config = dict(
    cond_dim=128,
    mlp_ratio=4,
    patch_size=[2, 2],
    optimizer='soap',
    beta1=0.95,
    max_steps=5100,
    epochs=1.3,
)
Rows from block 8 of a small class-conditioned image diffusion model, named by matrix and row number. Rows with one number belong to one neuron. Each number is 500 + 40 x the weight over its row's rms, rounded and kept within 0 to 999. All counts start at 0. Numbers have three digits each.
After each neuron's rows are labels from the 100 images, of 14976 (inputs lightly noised), where the neuron reaches its highest value: "responds to" is what is common among them. Only what is clearly more common there than usual is listed. The data: simulated grey scan slices of phantoms with and without marks. In brackets: how many of the 100.
# fc1: MLP up (model.blocks.8.mlp.fc1.weight, 768x192), inputs 96-191
# fc2: MLP down (model.blocks.8.mlp.fc2.weight, 192x768, transposed), outputs 96-191

fc1.331:477483518552533491454441478518450515474556473433543518528550440491451495489538455491481474449522498451485524426491557467519514510517473559558467557480557557490547424553487530492495487467511494455577580512448508455612505459555451524588511529576511461459464465483525546471543565485454448496
fc2.331:487527583508515499494535573450558466457483506513459477469503549498510470598463515435436477508506554528532509554506521501445585470421432441569549442511547445474478615478530469527530497445438576458445566450543432443485509545521503481489490510456437487467534512484503524534462485519494494504
responds to: belly (98)

fc1.741:544504510577542526427464527579482457504505507449471593464562463483488495551514502444529571461431519534523469490516532538508476499547488557496480521491467508544505496507631579536486467462541424443562506496484483517538510574434531560484551533486493520505469499535519504571471438501458491508
fc2.741:486484486504536512422485449432592529505532505520491553502491461518532441564438559520454494503465482541459503519551428533506499543540495435557549496541490529444447548475500533495549487484515583487446511535477506477503509447438444550533497491478511490471506474461471498561463498548516486492
responds to: belly (100); side: right half (99); several spots (53)

fc1.328:518530461546506491487468459403546520469467482554554455495480433504446430478529490559506503489472457531396507506481439418533508511529569530512468528501511525481484518500486523511551536549591633550567568465513425459495438466551463512562474505567410599496498486492512499489499531493549503478
fc2.328:507517431477458505545500494484534538466547563434483544526579533489462495567499549509496542518489434532515477482634483528435478448521540501451464410474507503500538594489476467494501463474519510496464472459479513518473516531472462584545480422461538490484512511475478474449459492473483523510
responds to: head (93); side: right half (83); dark spot (81)

fc1.359:481461460463490479518458477421528550571514545399556406557526466404463460454617494564511480502555542482499486418550509494490517467521515456485505506433490567526496534562485506510472586456453567497518473538522523510473530439529548525589498483490514561515457523485487518518488529443496510492
fc2.359:523505551463495524431574518566470514461508499513479504524477570627531455558537536511509474495446526494490519501481524521556491444472462470515499518523549450527508572439481547555480456465499462539511495403510481427539526532532468522468446455475504459456518461557469460475524589506467505471
responds to: streaks (70); limb (63)

fc1.317:442490437550500534483521479492488505510501496511504514493484422502506528499533446484494468543502417472482486486463462552479496558522558464463458509495496507500539492528490562562471489469504522484558475443459397465474484520478504573554505475485475525431476486445537479558416434578542520518
fc2.317:525482500487555533533531402408524564533453503548516497513529554489448424580518593487479492425492483546479436514564479520503588529528501566502553465462499534542576493478517569503483517523534433491436545503439508416537421536517580597485552469512499452509500476555491521529501429460494472520
responds to: side: right half (89); belly (77); bright spot (38)

fc1.733:494510544491436547520447481502508468517492495489499537498488550551530479491502529544517529486513500509529527515444478482556474499550507444550574569568567598415543472495502502510381511451549539448565587390487497542500576536489454503510508509577484487570507461489469497526524485533516429471
fc2.733:495459477460421470536555528548499510458519518513475446502495431436464539595511440466450488488458495544489532511453556467426444522464519620529511478502450469464507531461491511532517485523470543442523463556488421518513485545475501519550516554529426494536504539469516469581435487505491483468
responds to: belly (88)

fc1.302:548535463473447500472564455476517545484472557497572455455526499485615586476457606473489500482520449535480496441485484494489549498545478565480524558442484554527457434511483516421522490523540579482467490479500547533540425449505471513482547440590499514465535564521454471540529503497492508512
fc2.302:494486553491529517524509448542535477548459492517518479517450531462459424523512437429537501544538552463494456487595476478455525549410496476505501470455553551592531482484507472523520510535485399539549555493503516529563534546516562510431461489426485507455535510541493517492495543472488480512
responds to: head (100)

fc1.701:512556464492448496468566516515494504479555529508532465570559511456456432537502641497506431426541499462435496551438497502513576534463446568484549523513507507483479507500462548405487561522500489517528504490505513428492532499497467516439507507486480512622505492497498465489505519465520517503
fc2.701:465462560540531463477503456463482467533475537467572489443501538491466495502488449433487471500405541503471468481514539544512504485444546478504579464426549496543595584516500498520519501458423458502512548548540414521546475484528507464462500535490483517471565561547446517497577449430456514518
responds to: crack in bone (43)

fc1.249:454493488494507500479483535548485477506523486533529561520435504547466524406458438543488551556488449468440527455489546519576515484518498484452474549371393501499441513509539451477517569504517483505453484504472468483585517503515471547595494471528527433523479510525491463472607509469569519498
fc2.249:486507502469475506505522472418500530535418513545525509513494470468472490522493516530502413561498440569431495464473473508528465531550486522563530562422459458445550473511556503520530458544571460519469481418471496619403453536497440569528492565503496446507481470492432493512394466411497474520
responds to: dark spot (77); limb (75)

fc1.385:499557502509430539521520480524555513489520572501532518550508594529555498385489489569502490447502442503438508494506508446483480529510433561577519530609488426478519494461531504477478578475503507530419487580533490514475531503523441475526515475502465542528472512438551518481529430479553478535
fc2.385:515531471519554483414469464506469491535512449476430508501479449499538464529473507545420576501464471535565418449519442521465542506525520452515509449471554603531513509458446529517492536456506489506494518542505528528580506513456586537497448400516497579478546487571514557421566511498504484558
responds to: chest (58)

fc1.688:459559465514433462477447506516449496451480515479501564570596485495461400470471434493555502597450471523479519523412512506524516523483541498577485507535509491556546611495472509489513480506504481474542508484525536466540570500563522515458559498486486452480445507452579463481507566482565481532
fc2.688:551484475430529471510477550555504479454475533486456472517466513593473466473555515555488498521530479518418492416368475448582538455468459550494477511432459486485498571503556576473510475517561450520501460473449500528458436430585524574486494545503530470462559497521472439494526533517503489449
responds to: low contrast (99); chest (53)

fc1.603:472453511494533508524482504496495493500543499468477516493431482496493509427532495523489495434539518525415503493499427554511516453578501485486474518478424499533467466441454495507503473507458547473547551496557416569538487436509425473511552575513466478407551479548481575458491497488541508488
fc2.603:436517466521422460538537404515614547518535467530549503579487578470515526447509438457446567545547522524546508486552470524506518484497521487430487403486490510478509430496500375508545546460476410533492474526454509454503555534520450472461556539437491531523437458481436503506466504519489499469
responds to: side: left half (76); dark spot (72); belly (59)

fc1.254:486485567506488592503488554516394519516537527517504527477542468570548507477558469500471495509510463522517452424469487496486519557433538514479495518463482540522546443479401518522490526452562577520544561490539504544485523506516423478586552512524497424530516500518439419490555542463545510468
fc2.254:481550492426490502551513483486528462518454464483473546475494566469462539589460540490519528547535479575512560521466540503568535480474449480513550503523486460452510497465566494512431515498551496510455532487473530504447509505463463550485500557490535464485574432499463489532433498511512474510
responds to: low contrast (73); belly (54)

fc1.354:598539508504450507527566465452540571523474500491462452532528576518487492497478490492547506497487470471478478492491511539524497441495448573486482561430419490525503499536545474553406535534492475514531507493450438468467414543479482492516467503506446482553523484498510522512477515489492517497
fc2.354:517475577491515455512444591488466496496502467502536433517467479595604444509536511525515419507487558507528504485499525519470525532521477396506453565507529496478469493462423529514495473477521592437452569444509494570484476506495506488515478534458569441482502488504506491526457523503477428520
responds to: side: left half (69); dark spot (57); limb (54)

fc1.3:489507468528530455585448565495444482550595492454496541535579450540523536473516470493484486432469427521518451505441517558550561507504490488474502541513537432447493553496521461536529507438397561554500506510521513516545433415530471497544474513398513485448478485546477548552578483495474455469
fc2.3:511434463504407504442469534448488471512574465525488464516507428525507503473507449517479469515553537483479522420499470421506520522564505583523513484536499526500493527461400477483543506492523512545561496525541524501553486500422492505542468446482499596542460455445499529524545513557521488511
responds to: limb (100)

fc1.684:511528511508430535449497515484556493505531432469523526477464501470558556542495490436501539566545504486513525467556526522458531545496552504561519461484592544579502481473509472478475516555568421479464508507481504561509546536447553531423413476515479460428588524483498490483576492509479513533
fc2.684:514512491492525441504499525500421540539518521496458516503564461545496504462483509550507468392470455560475525542371477494548449465531498532454478587493472470461513479503472556486429493485494619444517476467495477478488472425498458536547531539510514479583465513508531460489433476537512527474
responds to: low contrast (100); limb (79)

fc1.642:457590499473515454560485473542497455542478488551496487519500455485461488478559520534465482481503454489515485531471480468453528476575497471423431527555513502469435542493464472529470447522493477496520510462416509421520561537582475582459502586472493543435494576437486480571483526560508516517
fc2.642:516504559460517489491490518541527557414505506500511471542481589588483409539461526513473516574522534482481448427514449485431493427468474472523505473488505465505482571518440529534523497478445489509527495516432510439525492466539505579503524498439520486466468502494482513542481541545505462489
responds to: head (88)

fc1.335:495559509453520429525527524556430455531554474491506594438572527501495510540488502463469417564550456493480533487441507542481471504517473508499367511492439467447492495534501514534501531471484438570523543540502478454491538502422513531532431481473564477542488471449532461516458531501499494496
fc2.335:472479503555497491520463418475545479534468495499514556499448487482512487464492559467503460523480519529502458508527459501517446508514557459583557484472508467566478414501556439414481526529563488545478436474475495535499527499467424499525576545501528505506520510513464478510451452417424485497
responds to: side: right half (73); limb (71)

fc1.326:500472500404505457508628525594515467507517494530530477488575537507529527519490475469442495441493553518532491526468518483474526578537493536486513581492508568469460572465495513510492531508473498484557571446529457531468522568532502451510524521513529461503494452509534456495519489537491453521
fc2.326:468460533489533515486478510493506502434494502492519504497492464466473487535525556492524374494503466507489464517518493478549497496533515518567497486479481512569507434463560514511433506559524503497526473501478485404480440480487552540467490505558470528491599506485462494536451515478464490533
responds to: chest (85); low contrast (55)

fc1.351:525499466474515588506465537508464520470561483552565497456519551567529530492458460415578444485464487467470437554427533547475482534423558504455406538475515475473517517498456544521540494475501611503503528492510503459453503481483512437580514421547471482566557489537528464497541528573474537449
fc2.351:492564543508461549464543473472475464539484513480432507478527505522478533521503453495439511529500543517575535461438520484478538431503432535528505447492578527472518557504497549472454455440492534525489581466564493570492517520489441483423437528531436524438451445495438560492510481492517544514
responds to: chest (99)

fc1.455:540477526483463458608400506433534545552455414466488537477528573488578502452535465493560510496461512491495502471512498510623505494491534471473488472493463468498469505529483505564476537437550480471528526481496478440457528485563561566556554513437512513475425554470426582451508449475544519530
fc2.455:473510492496479485522496488445542459579535511518533443473520477513549544493466519458462549518519536538545597503445517538459539513462436521525550415521516530435534518551577471495495534474468529485460531490474505597539517515577459471478520499513459502462542501522436488535550471420456480444
responds to: chest (99)

fc1.110:555543470559477419410487528534521542471466476512511540478537463536530463538517507459460490474472475480442496517485405517469510492462486528556462519489541548484536494551499490537529509447480556503461506490508443442514434506489446463474529511487399486532488466518532479493488464541502518579
fc2.110:480512512572469463595521560491494453500479524494534519546526491544496447486458544522475490537496481465521423509546504504502581570517449523466549483461477525476509474457493440499468519505478467491491512511491495592536502487477498542532541496482477512538429441490493518508472490505468437586
responds to: chest (74)

fc1.452:537467500532441366516439398433493488487522445549530528461477417527445596459479461499507526527481522451453516494486509543441427537465490500526458525477485536499508453431561481521499543451549499470507521526448453475502520523545480528486452522475471486548494514499508462534449546519503465523
fc2.452:531485463495505576423474539431462545512498490523463428484450498521463507481506503511461456490547493460446465460486452413513490489540505497493488483483543468541445543493459554502577527547475535502559503445526521496495505507506533473499491507573465495487497530490559540478578518551576533534
responds to: chest (93)

fc1.403:456460593516558531561516532535477481511447477462511492469495501501483498499543505443518546505555515565476457588440533496426505536463472530565509551425467513510471496498451511562522491505549495476486465502532455556551476499572482456544497435557506541464462449527562508534443480525507539532
fc2.403:488536491453389543405536492520497511459491505515462544491520492453527533575495497497494499495468543465533586457457513486551488459500501494526481521562521490456535523499488500525461540436527573556541512524530525370476441443423476512463501465450498543508564527510420475533552533515485525485
responds to: head (74)

fc1.46:475460519488526521402438602528494468492598493508527526511553455522597519528539519492500406526507592491523480453452544441454476490465533448500484522607496441468502425480440568494580470505534573501496563523504518470489480502541481487521465509406532484470513527542482505521547497471489515456
fc2.46:563497555484528470566519470509522469557404509456522516515504593552465523495520536525533510457533508540492533484416463502523515491491422479475499490433461490477501461530535582470436474562498482514485452488475502550511495490508533520484510496593474457511522500497451498535440447469477487505
responds to: belly (84)

fc1.738:422470516451440454499528511458495556542532576552423470521500448500580517510494522530511463488425454527504482516466486407495473519498543492534431495490455503521565456450521478474543513493487504450527408477487516504434468554523468478498373508503459483466534521509565485541515580551487467548
fc2.738:501564469539495556422473540417438490526514451530473476436479507493453536508579489514493463464533502453497537509522471420489521488515466440472420515557498444540463501534476537447472476467521514537466540361476542471473555529466547470529546451510478474466512506512555510465494487477520519526
responds to: belly (74)

fc1.495:477581543531444478558513500488536535477461484524439543588532442515505521488514497547427512388498483490520582502477473513529478507470539453501547522552495558501526528530499482455442541542520515524455499416421510433512435502507523461530492491536493452436519524569472494530525517457511527451
fc2.495:539530520523492562448503502469526488536533524366443539513557546556428517539429486463509580511482453498525504530509533486474520473458415534493519464496540468446472560484484538511445486487453543465490547406539519503568562481468459484497521508440522502486486475481591476449456493547507526528
responds to: head (84)

fc1.533:512444573498517492499517512439480521539475432492469489437473525493510510547503531513569496502509505466505569536468468430425477486502526488571519476506472534541474486492531453467448462434553543479465550564489462572428528553466496543479504570434554567574502523451489527534447503490420495468
fc2.533:464461405542504489510448445441528472524496496478529541441492419469434571460478539510563531494486470492504457521530525487522473496546549517521518505547512524586516511498517472441520526505481538462557435468479517500552530488538498520589459490472502547491520519515524472441537422429490515491
responds to: limb (82)

fc1.83:554479536533492484552543525521562466504399486516471511432490481456443536516570438514473467512471519478493469527491576577494526469519498495505506485508462451510511490528563547488476514486520425487531475519507487539522415512437467503553601582532509503551452450502520516511425449498411489496
fc2.83:450464491525527499483407374447598528510561543499534503507488508537475434544535499440467485561475560470461480492584491511504547486519485507530571385553510500498522521495541470431580527464489480511483535542478468497490501523483505521452462476534546528451461459490442521513523470484515482518
responds to: side: right half (92); belly (90); several spots (48)

fc1.221:440538609534505502479574531480508524531422592486485590437530539502539573566529517498473523484480481548566513553518558531471485480482507481470540580469524500524502520493554535534488493495533490493463445531461486516441476434524453551537492555499559459471508532545426501554451519494524504481
fc2.221:505451481478523494477537480459530426445494481496504564495548446455464445560563528521536460518393512491483481471577521497483531463430491503532538529498526484566629489523463489516476524529483497535511528522464392436500433524524492518502474436521474550493497500487526473522465563517464457504
responds to: bright spot (89); chest (77)

fc1.714:487502505574481482498488468439450409448494453488466446461524448484514498500515523492501475482478440444437576507464467502461493527550534454498484514501471475555502411562459488494499546503548500454509493512500382509528535577559543549487458487446521520527446489447539491544503504459529450468
fc2.714:485473428496490517468494464445527522492543434544436502499489469464454454434541479511426502506512466541501480510519443476489523512523508562512471475514523502588549522531462450484535560454539537507515474498459506405469495471447465484524493498515537541583524500503600549523521516505446466541
responds to: side: left half (81); dark spot (58)

fc1.73:565493521518503404447592509513463466451486530570471486465449472452472523511501558560488523448456464508534476433555550526544509491488433482456519503503475527518471457475520514520482521490521518466439512495468526494570427493555549500488539483541570508471472490501466557428499495496473564536
fc2.73:541515479549525512503498479603484518490496492424449509527488482485474520475516452436500574497498433499526462499519511472535469493441552471495465478487520460622490473451470503485476512523502486503595505471585507562546547482455493483479525452544565518474493532505588466469470523526515560479
responds to: head (100)

fc1.209:476520531491524520469504446473542546513512417402525489549544530542477468479494558511563483428583579528444530549459468509615470480496491544566495485506521574438472525492494448468536459529520512508416502471504491517577540498531523475542524499526570486571489538553474465543512447487530431486
fc2.209:482437511505427404494466496532493526503508594516500492552559532471485456491477505473508514470427488530554512475415557486562489487474509556508491525532524478513508550516557507502425446562476538453496519504541534539538435521536487483454422565522422520530537552469466478393505506553513512493
responds to: head (91)

fc1.656:514502440587505441537497473473481538549545594532524501484520482512488459500532425580495547482431462557453503547485430463495534530562578527556434488500438528435506456480504554511542614459557569517477548497510463489449491462554448572498486521467441500491484434502531528491441480528601478509
fc2.656:531515508463494478465470524458526521489483467506529513549531509473523481506434537490474539559500407472540492487565458564403497489491497450426482480469532503500470610515438516462466428493547524451426527453491542530525517507462522531552405441483532488517560544468484505457421479501478483578
responds to: belly (63)

fc1.659:454561479579521441474471487468500530489519461536527521536516405531562462466469479539430514524518446491444601458495490419522515526467540469420496469480456446469473485504427462403554548524532542481507498491512443513539506476516518516529431481511491486518429444499492511466531488459577459462
fc2.659:453518429476468520477559525367464495458504494514555523527530411477546533534484529491514506511475389521527492567584548530451466472497525470450456486487509533450560528532538471499477513555566537479403530470433503483498468504513491563448476428500476447434536525496513446451479502479477485500
responds to: dark spot (100); limb (89)

fc1.298:570570508546512453547496457537461490471481491546473605500582484503447514422553486457503447482498463544463452514460528486472497473511481476464465507529544497507519573487475479438410480548449475392535456475457431514538572522506471509505501548514476545458488513472504460454463527484551519500
fc2.298:473504544490538544486523488580582521464560523526473493462511547520498479548544427504472448584520475469459506468510410478462534514455522497528503401514501483499516534548530431425517462455569444511502460486483518522510522491514489547452502522486525451444503515468556469533473499527494469495
responds to: limb (93); dark spot (42)

fc1.621:516532439514519520508557482521531554491420472443484429464520502519519433508494489535463467451406490488533509459455558528460516460529573512554549496476550549499520457503491436504504499562367524548543509477546494491453527449564461506465512521471502550586446447539500474495540506515408446559
fc2.621:446452513494488446467594466486512531428516556519536548536472473445490516559519483417491399492524491519512524501429483569547490534517475607529544492518439554448568526474511517481462524497463451481498500570495435441549497572458495460446466534589448471534517481492515529510525487531494479502
responds to: low contrast (73); chest (57); streaks (50)

fc1.439:427503474538463430564470515471557455556492524529498494476519528445496525585516493494460498554460488526448520563481461521475462488462495522445523546488483506493489464511512550535478485486543521456504485442451459528448524464519486547450467468533506519427513507481570551465454467527494483586
fc2.439:454467520458540524564478400521552503513462432479445501535469504504528452469563533476532557514498495505492417475546459491500509467509483435501556480414520515617541469458476474508483557524552476526477463446432500395479523514513494513525553491445535503546527450526559452466531470505469467477
responds to: bright spot (44)

fc1.170:546526474444473514494494562544533509583480510511514543494552570590497562483477521503453473391507483538529546451448473457530515455534469532453547546493478431487472481428567531530497516539551557468462459549533548470516466519501488449422502533471397482482503431468496489475544471492473559545
fc2.170:471516533488492538553477538469458488476483509454521525514485598501458548410496433500488485470535511531529492475500566440462501446472464459454561483440577495500466486512426528564506511495466510514484544527535502456442481458471518459525473575483555473551561519459541435540495523562465524481
responds to: chest (77)

fc1.502:498542511487433514518469476475538465563456419499546507543568464539477483481440497561439515441432465512442473465488447506481479547622512453529525521534546458511511455500525439423480543490472553448538532484521385527503475486441520509498533569503477505496469502449459531471542498511555481490
fc2.502:514519509516482429547551465532489498438488431536526478525469522491536444486549484516450545553505527560561473457561425562439495475470523411478472486481516490499566465532423422568517544461476472501466526523414441444477552495526484560483484478507525518520508501505527486516436509507459499537
responds to: dark spot (81); side: right half (78); belly (53)

fc1.469:475525576516540437490518432488460471515504508480591523571479465520510459507518513572549530497525526530445477479543474477449519511545567448401504507498485554464526534513513452491539474506519581444557521474454425524486539491456449492485560542561445476520543491584455552520462504454410460430
fc2.469:516534456551439479499511502412499499506496482512511466550471487501529503520513512450420470512429459505564471484535515542510505455530541508475411436591505524478508595489485498528469536454514554508465528447454456474539520545430457560495517391467469455467557512511485543497568482472480535442
responds to: dark spot (86)

fc1.608:510520478499515454508451448519459419548506465390466439466542489509500550468609563524508453524533518492429438554578488581514479528459491553391538527515517574509418528477533476537554521488464510488540494456486510495503497458488491472527457559540512508519535467479458490446513516531490469540
fc2.608:483539525505570545507498557475465541426485575513537461478444540534446466565479478488531451542499539473486493542501506505557495500506491518505415448465476564468480530486553503495557507495451395514489516533533560494511443500507584550438468522506501419466539470544443510504507546499544526515
responds to: streaks (63)

fc1.411:540527508503512541502479531362502542479512509526518484512510496526471472524450566488492487437465510549407536563547535551564442487499520535634516607452514485565503521474505526494554536520524532479533617439484465481472515478510533514425505533505362526547478435485537452483418523484407464452
fc2.411:474480406496453502461495454478502430483491469490504564449541567490439517499504379558546547500446471520533463458547539497467487494513477557421486523504521527481501472559530518439522508552506427537509484488568541514505463495491465495549434554505533488497516514497468497453599524506521593509
responds to: limb (80)

fc1.371:460513539498530499566488499469485555491471483495578461462498481463506479520451535512420526470541516509531525543511543581541484553535594418537527511544449536519601456472583459472433481489510485536504467481463481457488452527513524502433507564520463420514522476542471577495475453514473510485
fc2.371:531482475497562506456486516470408537486564504499497520524470440505512477504492446524519437502480482480480489487476507512533484459528468558524498563448470456501479510478408541483484513456495533420490515471549449469431532526450459473535468542562562444543405516521498485489466573500515503505
responds to: chest (90)

fc1.356:528440553493489497510469490477484465532548432573512435558485546505528576487419494500508515461455464532496511592489415466455504490492508467418433504437510457528489519565524514559601458542499528499496449508494548505443519463523457508519504591471475498531514496447513489493474569504542491524
fc2.356:499518550507511522523502505509481540434479534519493488511485541517387429536534507492461496514556560475476513415433461459537572479555475514576544480481441485537528545531451546564517427468429503549523492530519487481457465493474485518558466502482474490507435500453493548526429480499476454450
responds to: head (93)

fc1.179:493444535464545554513472537572489522480509491472449513446568483561530506399471505465513436435433455489527484537470519510564477556528431485540472529521520475461486536512542457476591473554485471464506590484503463450513465509534473529487506481461514406477446476499493448431506550472534556526
fc2.179:474582455551518483490566557442454478552468523445517480465537509506446476555510502528513512498510553489545568479484562500529524443498521474472425483477444525503557479513524525530378546536491550491538493484499513524512492494513543527498526474509398518463598466537512532514509476436438515463
responds to: streaks (67)

fc1.97:562457572599492493526517521476568427509505461574427498493518565475576515526560495554474402502481498487516473578506489591425463521418463472441472534527462470513526547567515520496468493510529471496549512481482517524510438478512489515537552562481504522537513510504484479488444458486440506599
fc2.97:504478452462563542484505443418513542489508501526539525530533472520489441536534561495533500519478534467429485512592522544507499482500506498518492471529441530539502469470576550468557513515533507456455489539408398444505490521524502536449473484532545492453489477449516470580508495441461450477
responds to: bright spot (51)

fc1.168:424474519456485489531533478516569510568538575463487513517552532510505524440509506484508515472428484534527522514422510481480546521523445512561516518536466489449508505535485503513511508464469469412550468465456498519481520537500464460446444470509533421480524477516421483514520471551532528503
fc2.168:527583472506482540434544574513463509469452450488465500458435463526447530552509469529454496503528485436599468533556449525446453482461528498475438478460518520503515455468513552483445505463493533525455486501490544464509519457445530543509582475447517559494533501499624504498507473411437536489
responds to: chest (97); low contrast (75)

fc1.289:490470499445484423496489536564456537470479505532584490398515510528535449539501509471486479433561553462530490464475519516508539488476506518532510499510479520516543451538452539502450447525478540545521564430459555481510458439530536537518578463460557427553516476588533568524498442520501427503
fc2.289:538521566516530483460474519526514535424577569469412515479503526492554445507531514487470499503399454500563501507475444493478542511486479538578517467508544504505556558482478443541433491422435543479489539543562525435508530497470527474444429393544542571470563593518519500420460537567529518539
responds to: belly (96)

fc1.236:506522474509515530493490485512453459518456484433494612517446478527465488503482517510487457520490470473477449456535518544460489465520484525573473484597484477461546549507532544507463530541464530396520500499462407484662492463415494522462552444496448456487543493534535520484495469520525554450
fc2.236:447497550488478502566538472502483551571448498511558433546504529471473458421493482485520473529519484555452519461481396518541459523548584496470433508459436501486556506486561432444559513536530476530479444452424519528416532525516488558500532554449514459522502505454445473467416450460503474524
responds to: dark spot (100)

fc1.111:516428528518566404528454527415491481552524462466572566478503574500514498484491499511478540511410475489475506520457463537517472524548528511457433568523414468530427521508514480470502499424517483541459517492515553539448505548512460460579549530527477539443469452509515524497572564486528535491
fc2.111:556470539486463459477507480447465525466507484521537519477503423503531436455492513530480497517544491543471502497496474433511508509509518519518479492511488470522522540477452489507561517506531531522514546552579438516505483525516486492580427439571518583547476531472426539526498448451452459456
responds to: dark spot (44)

fc1.582:517606485446482518544538573555500508521487464508525476411486515536505446545426502475531525502479514444468470509498540457549479509458464490510433549525468482482487479477549501518496502434506505452525497485502458469498613464559584464561588562486528396538457525497497526522531468529464475570
fc2.582:517495560475531511487420513503464496507501547423460515516498536540466530469481536517494503494518532582442467477429525457576446491512505498580548504482557439522529505484471486553492502509512576504544503536580493531486475489563429480479435519580527542472496495480403418501516516505473487463
responds to: head (93)